From a checkpoint of a small rotation predictor: 17200 steps.
Rows from block 2 of a small rotation predictor, named by matrix and row number. Rows with one number belong to one channel. Each number is 128 + 32 x the weight over its row's rms, rounded and kept within 0 to 255. All counts start at 0. Numbers have three digits each.
After each channel's rows are labels from the 100 images, of 14976, where the channel reaches its highest value: "patch colour" is the nearest of a few named colours to the mean colour under the peak. Only what is clearly more common there than usual is listed. The data: made-up waving flags. In brackets: how many of the 100, against the usual share in percent.
# sq0: squeeze pointwise conv (model.blocks.2.sq.0.weight, 24x96x1x1), inputs 0-95
# e10: expand pointwise conv (model.blocks.2.e1.0.weight, 48x24x1x1, transposed), outputs 0-47
# e30: expand 3x3 conv (model.blocks.2.e3.0.weight, 48x24x3x3, transposed, each kernel summed), outputs 0-47

sq0.9:119158192145136124175179099144142107163176100104097158123153151119147188084109126104118205094156130093135148120114199140157101163152141123119133165154160179151191138098165127128133103073142121135131157081186132119150081090117106115157117073090122067153177089075148093123158094139073103158
e10.9:158136065140085147159067111136113124078081177070142167131080063166092118098174107120155080114109124155151147141149114103105115150086094110112121
e30.9:092129061176114140143130115109112131119109067155144121116092086070089126085116092195133155093091126106134106098082125124088093088092102112076171
patch colour: black (32 vs 8.5)

sq0.0:107142154142108051122135130149141124128123111138124107125116139105098104121099143151086123079162140166132155124109124165103155191158170132135093148092135061089148131080187181142194176100141067104123097163111107106145062140112128176144123141171165117100083121072124104166130041102055156107
e10.0:066149146140155127106147144152130161098143075154120133091110115118103121059132143189115122151091144152161108180109090109097120056163129137155214
e30.0:144104167075156131156182132107154143167154172118113144131156116116149134126141097170128120167166025148108167150165179146149162172129066145145135
patch colour: black (32 vs 8.5)

sq0.11:163166105132116146133162162149143100096139072148098185108148160133119125126153169131092066115120076153169098117149121124114112103099095120130133075141181080137160177122180202179123090144156116152085152158120115075063045189110129150161124138133191109107083121120078135150145153075130119115
e10.11:066093199109157139052142174110110114162130087160122095176129166157107132105125172167085138109081135120144180137106116143133076099113099138167123
e30.11:131104095133126088116127040088083107084136047101104106158118087128088168114098091122130143110132144138123168133133084117124046138101115115177138
patch colour: black (29 vs 8.5)

sq0.1:105132138163191103148056126122119100095154173145161139101167164116127128119087104099157153054128146119117125154097106139155116121145098093133100145111194076177144109099169114117149112083141134167111177064184028111141087172147161130107139079108069124107117095114128186146088127168146114116
e10.1:153065085068093091115176145153176149157112142088144108109131145153056155105120138069088121106104140134121091087136163126091139111130106091192106
e30.1:180121082105117138087129117146153130094126137171102161156137092152157142081194075132091133105091142114173099052073132124139111133123179138168078
patch colour: brown (58 vs 18.9); black (29 vs 8.5)

sq0.5:110099130106186118089084126131085161152117115202070139099137144145057115112107128125116115133168082107125143078139156201115069165116159120098127115111112128104113110175066146178068106153180128108166131137121140143104081107108099118139136150119172167159186100127084093154118095113052143069
e10.5:120163129153110098167135058100109151188116147148066168134076109079170105148101118128116098177144093102176093158130096099119077111110131123140187
e30.5:120088144100137088139190136147113118136116144125123138159088106162058156135088108139143065138142069151086110188096098122110078120119159099083061
patch colour: pink (30 vs 11.4)

sq0.12:127127111104127145149123087126150184149101139142150148147071110131113133188169158141104105108141191130126145144105143095134168119089173064095125125147142077105112106101093139088128138160118118125119171194104098164142079100089124078053111184102090129079105174102177073062119080094116186141
e10.12:042108126106142120132054145115153173118117171139074113173139098133146090159125134092067154081129118119169074142134155158145136112151197133144123
e30.12:134076106110122173104122176108108109092085148158124142150095080095157141116138065118178116126155102163119064054063144110147140089106120088146139
patch colour: green (43 vs 7.9)

sq0.4:119126082180176075135103122054094059141163170151085158108159122108076100111115149131130161181167129096134112104102194141130139136121110135067124158079121127123150143113066106156122139112048184102149113122160118198141159148128157137090145101116120143090095140131137133164051159170148165139
e10.4:136108184126089147195164078141165151140094168113084101077115135125161152136113103186148097125110125205093078128112103103189122152120120095125116
e30.4:071141067169143099087138101077129078091106129156111145127140108063149085146134135158161064099145118156113129176109108100154123178160187148109144
patch colour: grey (54 vs 26.6)

sq0.17:067074147104141082106150145132117145172135128117135147137120148103195150127088159201134126070140115075140191103111141119150152092109148157130111150171131180097105153203157180188111094107151178122140138134057125149114086128124105159082117117123141095131126138090120065131118085105195110188
e10.17:101092166109177105138088161145099129092114140083190167134086104132142193137120163137098118081097135142097224147098137081147100139136138108161137
e30.17:089111121139140127084082098105119090116151044163112094117053142077146153166193099097102116101104118137158173129104119193134105141139109100153138
patch colour: black (29 vs 8.5)

sq0.8:126060144152117124119134113186107117161134127135135145168145162156077181092115188146156138117090107162149114040134095149081132128167069118085155131106109125077166115135109111136086108115145179072159142141155096158178135150083149159109089166134127129104198122183145129105112148156071190080
e10.8:130108151115133147125109195164130088113148170196109111110090150139121191168118131159151098173157111182190110182125106107146117139070095124147082
e30.8:151128094147131107085134128160116102160107166089127153150116127143154087109054126169151088136120127122106218117114168113125098178198143073081149
patch colour: black (36 vs 8.5)

sq0.10:069139131103143185165097138139194136145108156163137098141121151100104166119149108100122150110156129223155112157145103120150162099094136112114152140114159162085063100152135189130105095101117189125170062094102088151156135068182105136128145143147120132123135144132094145066160088192190153100
e10.10:076137067114089070140125085097157106123109131139157081103130128149121058140135163128142122104092184110108128098167188107109082159095160103168082
e30.10:125169218077070125138101154129111045112110120163166118127126091117141107186189119080107168132128150091154122132135126128134142138084089142161125
patch colour: pink (32 vs 11.4)

sq0.2:151120100098085188118107122078057093066084137077158176106089112158098147130133101107121087107043080168159154113132098231106124172089170123133110091179122094123144099116067135148114127103108107124150131108154100137105101176081148147092093147140115151154112116130080104122127163120161125139
e10.2:140100103166123163133148090086113079125121158139133070129129173098157176176111049155162134152127082086112108103118142132082080150113126186105080
e30.2:088117175073093142155139108134090116073153073065109093125144093092116118101113151097080110049096203165144127127140114130145098141140095124141116
patch colour: white (33 vs 4.6)

sq0.16:126164093107160124134123089182118146111135125140137196105138155092122158155140101119135120106175132151151144122075090162102166156100142122161125154140099176126050150136080152110159114144124124131181121059053113149145147128170121134119255156092134094095122063115181115101127105176122105123
e10.16:094063096121135119124068075090141172126130079142149166112151118082130147095143103129092130097117166111149150114116147114098112049199158114158080
e30.16:140127115134117154098125187100131097094171069202093107076099141159111115126159123148142160147135202126139108113158128117083110151170159199139081
patch colour: brown (50 vs 18.9); black (25 vs 8.5)

sq0.13:106105154168143061154126076130133121113158177080083118087142149150084148159086146167136155108143197125119122135128117054114107141116091089094199118127080150080145098092161136157113082122132149109134161113097140086159112196106113112196055082129124174112131163101131127119152102076148081131
e10.13:132093096138130095144117077132158107088083123118071170111087133203154171085136060129135096115092106102128139128084145074112106102130186123117082
e30.13:145120124132114120148196158077124107075170113188140138158121098115098131183157132157143107099183112194102101133118160117128085083135059096153095
patch colour: purple (50 vs 5.2)

sq0.14:121189118120144111129139120121115121153141145106120116177137101124085108121159056147133148066071153139114177140137092115092187081149090126141139118138116140107152118134137106118095117108113084110073069185116208187143082100131144134119136101076067084149093168075073111151066129106127061138
e10.14:080156192084121147144100138075091126094080118105155128108108147165144061081139093117063071107092122160089122123117138097100179098140106131152136
e30.14:129135105135165140070119171101099106102151137116137066139135101160041111108146117107177045089193139141089137133123174124167154148153118128152144
patch colour: green (62 vs 7.9)

sq0.20:090130155125116157172099187138151087101152131145137059158098137123127162117186113145170147144188133135123155119164133148081151098156090139090138196123141161064121096137132151146170149074152073108150102067101117146118147119144119144087168177154200097158124095110108107062174107113109123055
e10.20:091150113064079086144124195116131080112108138126179160080101117150130081127164134119098139177069158132106135191152165111117089155110159110103155
e30.20:093119105176131111077110076086056085136126075171116155145108143120120140115175128098134127150117203139098148188144093143084114132125128192099121
patch colour: brown (46 vs 18.9); black (27 vs 8.5)

sq0.21:129085141149128178113188082192081138073138114093135176081124163154104145146120141088125108104084149188068126116113126136076142072108169075118137117110132109142037119107123134114159166092103152153138085151087133122144093145191123135184125142080173141174128139065136180121131153130097094127
e10.21:135141081157105099066099172070116128179151143102067090103133060100122162120141156091118154125135156128123100108130185108069106171131142110176108
e30.21:091112174070106130157124149086122071121151137122182086177123117152069142159113079115157088115126122141093158136115197125186112106066148130155141
patch colour: brown (40 vs 18.9)

sq0.22:093110186139075126156127042103121093141143154139100121122093137102048154149106150170121156104161133162117148093082070114091124138107129119086088028121123143112150124165146084140100127106121116138038157138156137129128154138103150093119150102128143136056119084209127164164126152153114099119
e10.22:112070104130068126137137068129169049165121149165086162089154111154172144114151154137155147138121066144186119109120111095145110076134096110145095
e30.22:157084148190099096107144138186134085141125091082129129104174121144094123126117107107195133108171163121108044135127151132151100178138086167156164
patch colour: brown (41 vs 18.9)